A small sound classifier, trained from scratch: arch ecapa_tdnn, 9800 steps.
Rows from block 2, named by matrix and row number. Each number is 128 + 24 x the weight over its row's rms, rounded and kept within 0 to 255. All counts start at 0. Numbers have three digits each. After the name is the row's rms in percent of the matrix's.
# mid10: scale 2 width-5 conv, dilation 4 (model.blocks.2.mid.1.0.weight, 80x80x5, standardized in use), inputs 54-79, a 5 kernel for each
mid10.0 101:137146127113116113137128121110129128114105127102116141128159120131129127126067085094128141136124151124145047116132153137136137112125139113097091122166155137132122166146150123118136048114133129148029091125126145058089123123122177145131122108101126133111096126132139130148075126133135140090123119127108099133149139139164122122096145088128113128128046112119126140047065091109140070080104111115
mid10.1 101:099121082079097123139141111099113120133128126170114128131097112128130143136115109107124099171151127166121131108132133135161166141131125117120090091137172138112121077137143118121147128133128148134185165126092070165149122128117126127126127115111093086126132141137120127161143130134144142100108149130120143120160176143173145132153147171160143103095130124120128117098076116133115116126129105112
mid10.2 101:102085069070089146157138123093102097071105119177146129148151148125117115112124120131142100182135125136133137125119098112113129095145183120087115087130187175141131135158144146136172160161157147172138136147137128080115126137118128119137133150141120126126181120128141129200126125151141091109127123146119117120131132111126106110091146131125114127117086120127134140096128122121127107125117114124
mid10.3 100:145128112100133116108105128138114137122109142132133128115099119117104135161137125126086067131110126139184122150123122113135168151152136157122132109089135130130137167138129131117136152144144089135155139129091142142150128071116126119131120155144120119087103165135127146137151148113120126105126086125111168153128127156135109128092137128153129141098128129118097114139113092042054148140105083103
mid10.4 100:151138111094091152188161113122118125119119106106108131135121104122135136129100097122127128128121126126140111130140141117126104129128153126120112130126130118130169202182168132148184100128129146147100104087100128143146123127114140105116124137148110102081070126094112140151116127140123116137130130124128146129131136144150113092128142114122093121135115122100110136111087082090110164179128093118
mid10.5 100:117121099098105135165157132129113112123103107137120143146075108128128127118098088116121124136118124134117115093111108116132113127127123109129078122130128101123147131144158134138146115123114126161080103098096114131123120113114138116100136118117092058093059128089124136131127111143131117125113139132131153156157130139149133113129134119117132102136123105082091114093095124110113140144122107110
mid10.6 100:114140098135082149126119126095127132120124090144127130118163146151123132122121081097060093099127155142169143132125133130123164156169180140134128153155131124121130154156136131163161180129134155165166137161121121145127113130115113121126137172106123139128158168147108134145167144154123144119124103144163151155129128119129111130181201201142129108118140123123106148156125106101123109139128158151
mid10.7 105:139154138121129081117129124124129131124111133088117159136123122125137128130063103100120134115123158128133006092130158155129133127121131118107097115157130127158127131126150154128143010099131138148074121146126125046082118125131177163177127111113128138131118108123144141138036114141142135061128159117118103126165133128153155149116135088095131146130054097126125141064118130129137042086110120131
mid10.8 097:099077078128143183140107128154112094093102114101122100123108155166124122128133172150088103157139099100108117062067123143146128164141129127130112117110130128127117110121103135142142157131123119090136144116096098143131130109113082122142129134107112137150150129126154147134133132100087088148139116129123136144126130134130144131139155134117123151174145132134126131183167125128128153135122125095
mid10.9 101:103115087123129112138156142126139135121132144128132170139129129131131126128094090125120127105126158137132075099102125131149149129130145145149110070126143142175172164129132152121128068068128132173069121169134172100128131180190175137137128108139141137054057185126113145139071120141135140088083124129095128136158180125144110115111119143147136152143137128126122128120078122127144102123127145165
mid10.10 098:097087131147170134112140130131136090121165176182198125109107117100129148136144163169123091121144115133133146129144132131125123140127119152139130159129113136128135126131129142158146111107093132137128149137139129113115143149149134141127123128131123129118104129135139145127167149126103120158090079111141161137149144083132134145156116158144127122131158100051080133169131131102079079068117159172
mid10.11 095:125111100093126128146164150216119109108114140142133089116110100122113122124129122119124137132122109120136117110115118134123120099107123125129133094125121086078124129127121125125131134093101115116173157115109157183149124125129095096078130195121099102108102110094106124128130128133148147137103113130132132115102128134118090080120156140109088128128172150138141129169128114092091158134117088112
mid10.12 101:129115087131161145124126135147171113095133136108106135136122172139103116133113102128144166106101129109114115125120135114121109121127133154122097143164063085114157170127120108122143155123089094148128144138130155123120106128156107126090098133129134133100039159143116113124155126091112174185147092103105130126124127155100030070121137125143130110125126116104111128138115103106117157135121133159
mid10.13 102:134091096120085142139122093117152134116144151139135138130152111118093115112145142121106124129105090120150133115126132089116092064109107154132135129137159156107120126143130118120126166146157131154128137131154208141128118146158129114107145141142126108081124116118124146126143180138105120154160162170176135117101132118135106109131135132104108132120115107110145175112111111107095118118126130134
mid10.14 094:021074088113128128112113135149079099120135147135123131104112119093109131140109099109149161129129128135123074117128137175129139129116112143110108151153093079108084103133127142142134130130143156181192158141116074129136133131129091102113114120112116123128146135137136141159147132130160186153147127123104133143153175180145164142134125114120114131116136137140128102174147127130126131130149149139
mid10.15 101:120116119079128131122125128156175168136110079189166094179128114093116138173094124118141083159138116191140141112128092108118096131130140100173146164142097122113117089132162128138141144163126170129161162127194148131150118081082127137115152128130147118203197125114121079130149132130129112141118145109146127101108109138141158142141112134127159120159120127111125111076123106132124107111131120130
mid10.16 099:170129093104108094125136111085203160131119096093123143143127105101111120122084133127130107146129127129126173120114118127121115121115107164157127119123145130107123156151123115122163129104116168183146173126132154154145137155127119084149174188176124107118097163123129128115131129131144146105099122109102156123128115096130116127126132156129074136153135149133150118167152133174115153143126118124
mid10.17 102:126134115133104126133129130128144128118121117124136129130138139125119131140179145100072032127092111129182121123114100100139127108118115123135124138121148132127169137099107122142146192139124103133126128165149170129108123134110100111109129138153115101130147136140127132148134128129119129157188128121145193149136099116140122138114110075101131125099143130141126127145153114094090166144117122138
mid10.18 093:114119106110125087108125175236092102108127167145098063097105145142129131122153126122123131130133135132126109103130133133150153119084085123122096107128099139125106149100128139123121120093105124121131121122128113118130130121129170148114080086131127121113125149136111105138118129155145133160115120117104116112124109091148158120082104120140140130104129106121098079159145122109113073123150142147
mid10.19 089:115112104126122109111123150231078104100118143131116092075052154149126130119129144124119115144132116124142100096094102136139137146128100114127108116119127116122125118135126133138129144125113109130150142128123115129130130126112134130115100111139135122120136132124132139135134125124121143144128091103106142127133127105101129119127099132121113108085130107114123117191179135090093123146154158146
mid10.20 102:123139130117128083096115118144128148130105112135129099141090111081089138143127125110131129119111122153160107143150132128113107102122152112095108125149145106104128151149145138160167133125117140139167135124125132125124117122125131104082162184189122115131150130128128122141124126126129134164101083104094142135132119124130094091129137152109112128125116128151169174159121092118133145151129112104
mid10.21 100:142128111116135101095103123125151116112127137132123131129109102112136118121139121115153133128110136130071151152130108094125121134128160126124111157180083106168154110142160140121113132184141117101038102169166128136115118140164160158109123128152149140138132131137116137131133126129128111119125118113129057112150132154105117106128149083147149142139134126140130135111100129146132101087103156156
mid10.22 102:153157126129116099118118134094127110112121066163139119114112141130110135144158121125101122119126105126133128119110101096147125140150154098136080098071136138132178152124126127152169157128114120152152148127140163156123122129143146128102094121145127123117096138124117142131123130145122118136107079111126156129144149173155134118142135123134121129148176130132105157144173124117128142137106120132
mid10.23 098:084076127113143207151104074105145123087088133141130123133089176156123080105147160149135184163158126154109061044093109109127133137124134129116102130133159159151159116105111106128125128143132136130137142129150130107117124143145100099104133119110103103121127099126131128145139113120116134107121132087096070099123121137128133114116111126123122159157118128129138109202210173146135164132133139147
mid10.24 098:109088105149161123112129097125146124101134143164131120116154056077128151190141125110096110113121133133136174141129138089118114126135162127126114105129112104103116142149148132132145129107089116101191135120115135168143111126124124114106133160086114150173175138135114129134188148136130148110073090132159127117124139144175136121112130153146140108136133123129142127133127102116137098110099112162
mid10.25 101:139142056098099128089086149150137136098074145117084146128112152129103127129100103158101126127099154138165112139128117095142143149134119124149139134119139063131154154146123134140128128126131130147132096137109156147140124100128120088140120120122100150131126146165143126072118138115132149136111090104102157137126128129082109143135132141184148165149135121127127145152140140118140155153102116135
mid10.26 101:073070090113127144129119123155101106112103113176136153117104103085093134165124125118127125133113109136128099131134145124143136144143145110124128145153120093107151139154166174170151123128139132102173152146121125154143135128112149159130113135090099127127146136141145110072134152138144145127098044023091136128149120121132125129145169137150128120118142133134139164148133112115130127118108129129
mid10.27 101:129123119125113120114118100091125125121151127132189113118100141152130068079096164142127094145173137139133154115131128142164133120127138133130146132114132155142130142131133129132140157152120131136134156133128100100104110143167126151123129140153171141119124140108127151146129131151137147163128098116110137160143116125085128134160106147132129123160208154090108167134186186134094127111128116128
mid10.28 101:140160132104120081096130115111140161118087096119139107146098090088123122129132154127126085112100137151142087047105076101131131145124140130125140125129124131125118142119137123156169101119091131129093125128173121105132121135129114117131156127170160128130130121146128119159113092138137128118125128094094147137140132145146123117122123132126152136158114114127155163123130139140134094119138114131
mid10.29 104:133117126118114150127098123139137135133109121108133106161165128127108127125127121123135095128107113173152163121131140124100096124127125099122116147142138125112162167142133127145157207126097127152123130114146150129099088087079090103099149175110115083128131144133131129149166147111143143160120124137140179111123116140119080117161146157135117100157191128128120104144123116158130140133128112132
mid10.30 103:166161126126147119083107108116106106120092093119128111121092141130119140148123123112100110124119126158125178140135136133106128138146145121115109130133114130132140144102084111118128193158128109124173162160176138150128122142165113122135136133124111111114106096120130127161150127121132128147114097107126126115125126128090085118108106079100114130128148150135127136116107090062101192159137119121
mid10.31 101:089100141146141166121085122121120117133163156147156174127102142128118129099137135163104087129128124133124122102131128135136125130114110137136119146150161144133132091148119123140127138133127124124171147140144139122115130134131136143129141101127122127123110137162154167112178120120098106131149153104127139127127097058132127126108097156134117113097147139131132137166162159089113121135130166174
mid10.32 098:160152127120107129127141121092127125124122137118137124155176109124095089053119097088075085085119121127143159167157136121113131094106107081107110117129137181142109147107132147123133148154161125156105124134173164107121130129134175169153100122143137147132111148196165134179132157148137125093086090131131086144130166124121112091103133135164127138096080108128123133116099080078094126116136113118
mid10.33 101:140163145133146117115102117128159145135104083099066108104127108115128144179107120130139140134127117136149151162129130146148133109119128132128106121100127088091100137145130123099112159140130124121163143131072033164157145128076122111123131170119096126145167138110115106128124116118128159136140107142147138143174139134105113119122069159140130126117130159140093073124127118121127134158131119091
mid10.34 102:088131143159158113119119127150119116098091126144127119102096108139191176175089101122129156133140137116118154164155111102132133148157145120129103105098094047118112118112104097104091169155123103072144135118070029131114119134128133141128121092128135153166173128125132127123143130135104114091090109106116111109130124129129131120086043130134125126121134133129152155089113141140180096126128130141
mid10.35 098:051128156165169066124120134136078127149153139149115158150162100088136141137090055125125135142137165124089110132124122158138144146121096141121119122120120105163103096137132128119111142148130131148119106126130090131129129128106111128132124141156142177142124125115139124153129132126107124148161134127172123124141133135147119120086076114108127111111135132128135113128074087104182130148167157128
mid10.36 095:167182132129127111120113133106130128123108087125109143139177139137140149130088079113064092096109136107134173144083119115101128143138123140120120122092116105129137153156110121111120152114128127143111139149102139176132116105109141104128104172140109143119120158104106111093136121128139147132110066147131169158126117127089128111118130136139109130170156133115127136150111094110100157187159155123
mid10.37 100:124100084106120185155107075068124097117109112103076124118069179197124110095097105128141136147132113121121122124133141131132140150144127136137108128144145122143141103125109090128134115151155139115129162138129132134129144149130115122112154129116110070125158128109133167181141133135136135099123152142129118117125142152132130138124081128128159173176106121155155126108135169158140152169136134135
mid10.38 097:079080137129144129113125123113124081128137142135145122098100157162171148103142146153099062144147128126107155112118107125136148153129120163142127145122145146127123118129093113127124156127111115093173177167140121118106131157161130124130122121116127143145129129138155139128160114117092081148131124112137156151138126096122127134120070162141115109126137101087120158172147140113083119126144172169
mid10.39 095:080129175167166126123128135155127132125120131147159162133109073108170186181094102113129143144133130131128158169153145124127124130129125120136148132122112085081119116153142125121100146152135120099150109105059065177152121099086122130120111111113122130141154131122133128105186146122117096137115123121132177137153135136125130124128114160119120088083157136119117110118095119146164127126132131133
mid10.40 100:130107060110149171161112112147154126091124143132089120130114121122105109154087101114145177108104112157155137116096105115107105100119164151128086107140115080083128135119122122134139165133095093112148118108140138156133076111134045079128187196098115141128100120111114120138157138123111155133106132128114139112089111153123084101133155127108097115151153141121145128137128095126121223156084077130
mid10.41 099:128124115115125128128119109172147141118096120136127122137080157133120098124029115122162137130105122150132113123129131138157134130126136140136121135128138136089136139143141132147157125132136150129148144126104120130134142130106099090099146175143124117113120176150128106124128112125127140130116096108128159152160128145092082131191143163128120101117133123131127136136097080130105181170130077087
mid10.42 102:130114113142137165140130144139144112134123103125144129127155128105107138145150136127103109136118105116133150094092135131121111130123155119123123129090123099096097128144128130129170160127118129171098092108127149146110115105077103100092132190130127131154131121082142140121180143119104130201151144165165191159128111153146124100135157120104098107130167134129071058177143128151130159128113131138
mid10.43 098:127113062094130047073110132163126109107122154104122124101128085086103136154150129093084103147136143189195147128153141154132138115115117153132142145172144134142133127125128136112113128134165129129156157154113122128111105099121153126121128178144131135141136160132131137124123133125151117124123117098118092121159139134155145140115165159123150137141119128150154128126111131114109063102110101097
mid10.44 100:104099121093117075129126095142145126134143135162154098161126092124138130166139102106129146131115139157137103121156125113128128118122137137106100112146141120114164177094119105118128144143145152169119118101132212113114140155148132099112127131150125117115111106132128111097121128139150124117113137116129087095132125106187106104087134136112123127147159131153172163152115119110133112113117127177
mid10.45 100:135108084086102175163136139170131120107121158102128128126102100126146151157170154111097112113112138138158125083109132153100123133128152131114092116149127115127129134158136130135147126122129140127067073083105105167125114135120135110097161171102101098116131064065132127109125119120133147163125157155136129118122152143123118088105127060064103132152160123131150128167126102123139142135113097096
mid10.46 096:068075092110099138123107075100141151147112112116105130098112150115110103126056085131136166128139116138131104124114132143142123121120122155127100121128105097108122131149112126130136153147151142133143177150108104138134130136125077104170168148098109101130141142104127140139121139134154194191149138096099111123151155179130132134169105121126128134135154167146131126134132131125125176141125114087
mid10.47 097:110114108095098107118129115122118107127109103166141120132127099050080101097098116113145095155143127149111147130146126095130126154177190112137133145116158136100128123143143128132141169151137144118189176123110062134136124133128113128101167198132134133183176132124144134184134134139128095155109122149156133115143122144125122116140145134125121137150131133146204210144127128163148156153123096089
mid10.48 097:126130153139128131124109126100135115124140105127140129109132141156126111085127133142110078150162126136169215153076072069136150142133121163136128086062117104117143137163121155170135153131100041071128119134129154151122137134129066097136128143140134136125130166135114130081194162122088106140149128129142175170145143132074077141141131148148131127122169137129118135123127127103093143137134148127
mid10.49 102:140089067104153135123125125193142124128127161127141128135129105102130136155161148124114140102098133135163148130122116149103120152140126130134120091131095065077102122131130127140124148148132117099149110125127137161125117113135047097108133135090117139145140081113149137115167173115105149129103132142136122120130141136094108090096114103119146136163174138137142118151123113118160154121090093138
mid10.50 098:108114109123101124146160126111090119122126129130103103120128128131140152166174165136131109128129120136137144089085069032179135092112127164130110128129151137114108137156173154137130159126090116159074113128129139120129123119113142125140129136134121118093118153115108105122154135127114104162148155160145160147142125116148131105116097124120129104086115113128134136111101084092137114116127119131
mid10.51 100:127123119111138136147162156129114107109130146128077072076102155167164138128135134107107112121121128151128098099115110118159176152133132134131085081128137142123128137123147148130136072104127136148090101112103111117127130130127194170140116085119125115095097135119111135148081100114108104101099132163147130130153144126148150121102095127126110106083098125127143159092114114117124098128136127135
mid10.52 102:154165128109107117133130107117139147127131133145148104130133147133142123122100102078096074143124138132152137126156113073133138126117141164130120076084126146129169182119146131149163112129135128147129123118109111125128129147164125122114125147128115121098084166162142127130103112138124103125114107111112136123129124144160129117118137134107101092100116125131132128151142102075052135146132118126
mid10.53 100:137118097140138132141121135120156137109128113128110122133120099105129137146230170110085096122092126130137180139119120130116096138144164108135112140143123077109127129150145126128122163158144134128086086118136143171121101100075159129107134140097122131143132096088122147134175149106104101123103091144158100078101110131144122094127146078120124124135120106139148132151140123130145121105101138166
mid10.54 106:119137135090128097093128109133124127123117155137134129116115139140144128133101135140124111087120141128126059105094101137120148157150151111098117088141115132128112101109146148133139128131132135124143157160120095065093123138165149175170140124124145185153154099139120127132037091135131114108129143122122067104125125118118168175141129093134145151132089134142158176099140151133136070099130141153
mid10.55 104:139114097115143138153132118131146156134127144122090080087114070118127139147162150127120129127125122147145182156124134135070077119122127123139117120142116082110136116124122123158131154128128147130121097087110125168128085089098077094118184199087121131138163115086114133131163130126127137112082123161180111084065134177133110125139171128099092110152132118129145124126115105127135131129112114122
mid10.56 100:117122104102151160132135147177133116125129175087122143134115131107138145135147142095063114133123133132174135125099108147107132152123104152122131083120095127137169177128134138129137132138142112119096096108088075141135124108126110111127106135108112146141121126136151135127147141095115156119092129128130099130178137140103125092067128110138130113094130137128116093133128103071114127128102111088
mid10.57 102:155141127135134092125144121132144136125134108132135153137130094090122146150119128084070110123111141139153165131128130103118121134124130147134121096101123128129156180128126120131150143118097122144127116110111128136118111131121114122111123157106095098069044157145155164126173129111121131134121115123117167128142124138145128113129148173131137119129123097087109080145131063063039135136118110134
mid10.58 101:104106091077126120141145158134108104080089125149126069093107096097125131157145167151138133113100129133137079120150141136161171158135160123088112125156161138138145132113151183178165126126149153158128126117106075098137130120132171154138134126115100093127157136151130128137082106122128129153124112123129102112122131127159134113088124118125111103055114118141159186142156126111136085109149147147
mid10.59 101:113121137136160142145145157136120117133136148140118136142136121176184153142151129100099128109127140122137138128088076077132148144131122138147127074100128116107111122135137128128128124121119116113097108125125124133124121118129176170142112067094142149130130135133103109118132132117110119064106152155150107120117128139115143153115084112130121113107084103117128158078116125124136072104128140143
mid10.60 101:142101112144154086109097095100138131131142093125120118139126099060086149173206159104122103110084125128155123129130145128109118129139157076081086135129129121108140156121130134137141134129137140154117117144163161126121112123127170150128142168151123125139153051122127151180121132130126089150127109128145120126126106113142115122162157073104115150159125124137117117145120117142142125113109130161
mid10.61 098:160162130109099131096084093090154152150136116131127132146142149178136119085128132107110069118106112152160184167126076072152146130127130167158124128089136124152140123121108131142122145130128103112130138142174148133139122129123103117130139117144148116128130185186170116088142124117083114120131128147161130128134129123079075135150142151143142152098119129134140152131157122128121123140138140149
mid10.62 100:130126102128146126103113120112128095078097116147141123110092178164120116137138131116113110114129149148174135120091096083141144131134149150123101113094130134134149136098103134138133156137125088097179150141131124140126131141147078124128115141129127134141139167140092102106113102102115121156152117129155141127110130131133140138127146107112133128118111129135133134123143134114125213181130122137
mid10.63 095:073107095130127126139130150155129148128130153092120148133149123114073115112112095085095094143143148167171137123125140147127122121111102132123123139151135125139132121137134134129128115084117121141125134131125118122132133151137117138136152160127156153163150140148144146130123129126126132125150129176167127119114126126130147153145151152134128119112074076121151149127117109113092097128131125138
mid10.64 099:162173122098146112093124131129137144097080130124123136112123157140103099099128104159091140105096135148153150136106077093143167132141130144145102080104132122155151176159130172142142169162136099116128133142123143133109116116151148107142128171168111139139149162148097112122136111086105079122135134131148148139128147128113103169143184100159121128157131121132152146125093132104150189165122126129
mid10.65 099:124151134129134131113120124124121121128153173141114124131100154164136112061128138113125133168152131146134130136130093076162187133131139164129096113103159154179181151123133147142133128137128103082174144139125114144130127132177113139141136141152139114128124174184135107094115075089082062124123124142142168140128118091127150136099120165114125145100116107121135164122131112133163157187132127135
mid10.66 101:119092118100165108105129104118153124117084119088115117156102132110125117132128109115120150115132147158122139125086065111171150127112123128128126087106137151109128108128144129128118165150098104101122134109115062153142103063090044126119143146063103129153142159136067127167124128128143130111115116120123149141133134127086117139165140159141124087116199180129098081092122138149175169163116046083
mid10.67 098:135148096133098106109121132111133147129127105117100162058166144131083131118087114087075121130129133148139118124105130118104120126150137132129117165135123080126124148133104142119132122088141135169126144161130178167142121150123127125167129147176153136129137139126166142074126121088127156144145140138124157119128129098060113155153172156145140143156175130119136111167153115130131157148127154151
mid10.68 101:106079086129135096098099106130103080107118111149151162160188114096085134169156135118111128171156121127174130093098121132126126136158147091104102128132135140116122147156138128168154125115128126139116095117122155127104100107106135124118127129156161127142160096118140133151173137123085108165146140156156175128133137135172156135166131122084080122123132136142132145169140137120130120121124128142
mid10.69 098:134146127091129134122139138140103110115078133136113127121102188153144126103135110135090121134076124147139142174141094092162176145114099155162130095087124121138171137143145158162137141152122118094116078116101129157144131093143122127141129136129124146133119144185110081076128126099107110094104094106150142158127104120070089150149160122162107112130142148142138142118073129110175195190138127091
mid10.70 108:131173142116131116130123123137133137122134145127128158120121138157157130135102134135130123112121150127154060117100110130114144154138142114120129129138100126135127127109141144135148093131137129127090110135120120051075113127139130181191144114102126149135142083127129129130032102146138127111168152130141071120133136130118175168138128072132153171133066116149135144115153156137132057083117132145
mid10.71 099:129128110118139155126126146138130127127086126100093116123161176153121097083127058132061122134124130121137153151110094077141137157098115123148156139122135080131139153148130129150147162148128103069128121129118138175125133093138137107109127167110125134128115153154101077104161135105125168103116116157146150136109123141102067136144152130198138125165148114150145110134122128080122159159112116110
mid10.72 103:125115098142137126124098119124119108126131145153133114122131079058049108132146114115123144097106133128137166127096122161134131130111120088121123131153135124128117144128129130148141198129102101120136124110081037140104103068112129125097158213092112129128139187141152148180156123124129141134103107139151135130133092117128131159176173138122114094159128126131132125130124130141157126121113122107
mid10.73 101:157118099137161111103102058105155116109126126117120129189120080067095104150168149124101129129114114127151164116113128159132134156134130124125132130186125133110126132124127124156136064124158174141157132139168137141114085087125136127136168127123121127153153126131142153142125129146132110129106141164175120123136146124174150152161154120129149160184130129142157133150126121130173101124112132147
mid10.74 102:130134137126116155124119118101144127132110116163135139113160130129081108134116104136080116090101106141174123120122128122124152149146168108106129130155142109133130130120116162179152120108109119140145128144107138136131142116113132144142124158139134139134186153129117123139160150127130156101111096126120103128105145121117121182175160105145120133133116115131130135111134157071108131126094123128
mid10.75 105:109127143123128125123153146137102127142141131076121122123135132145150127120086100109111131116152128132122029093119124127135142170169164148152140127131118139111114129149147165146192102127131136124146148130119125097128129131121140163209158119093128151141141097138174156133061103123129126117153177153138079132161154167124165154163158111133125159125080130149143129143153159132124111116140160128
mid10.76 103:137128126117090171189163134136147134105113127095119147130107086129113112092178129129111132115126123127160123120128153132104138128118128107107133115126143128149128131161135134169154126138160154127122121127107126169142139128120128129128078073094094082064099094128135129089146131102120138090156139133119108092071111091125136140134114085104127161128128124126127138120105134118066139133131138124
mid10.77 099:163130088126138176135118121155160143114120130136121107109122156125108111122122124097083137127108077138152139105071115115125125108116133147131103096140151107117145156129113139150182159127124090128151138120105158150129092110117060078114157211119113133114087151132131117111138116101116169144127114121111165128121133143127108128134161139128115132138135128124124115174135123072100217162105060096
mid10.78 099:069108126119147097110128120137090091114128169110152108127093136124131144128095115128124127115149151154122123113093092152131129139125131103129142144164113133131137112122135126125123136124102133144107140142125082064060087103094072135129142138106152139139100112108122153148118132138137165119118138121129116113161135104097151202223210131121147135146127107112092119095130144142120070082098102096
mid10.79 103:142136111122136129116116123142128109109122148102136147117150130094107137147137162060109072083112112171148137128135147140171160137128127123134126189158114157167106142138153147122141096136155144138141167122108102141162111117084164125117132164123128098146123138130152106136101102119131142154114100112101164131139091122125177141156146172130150123122118132135165151143160096122070105121140069118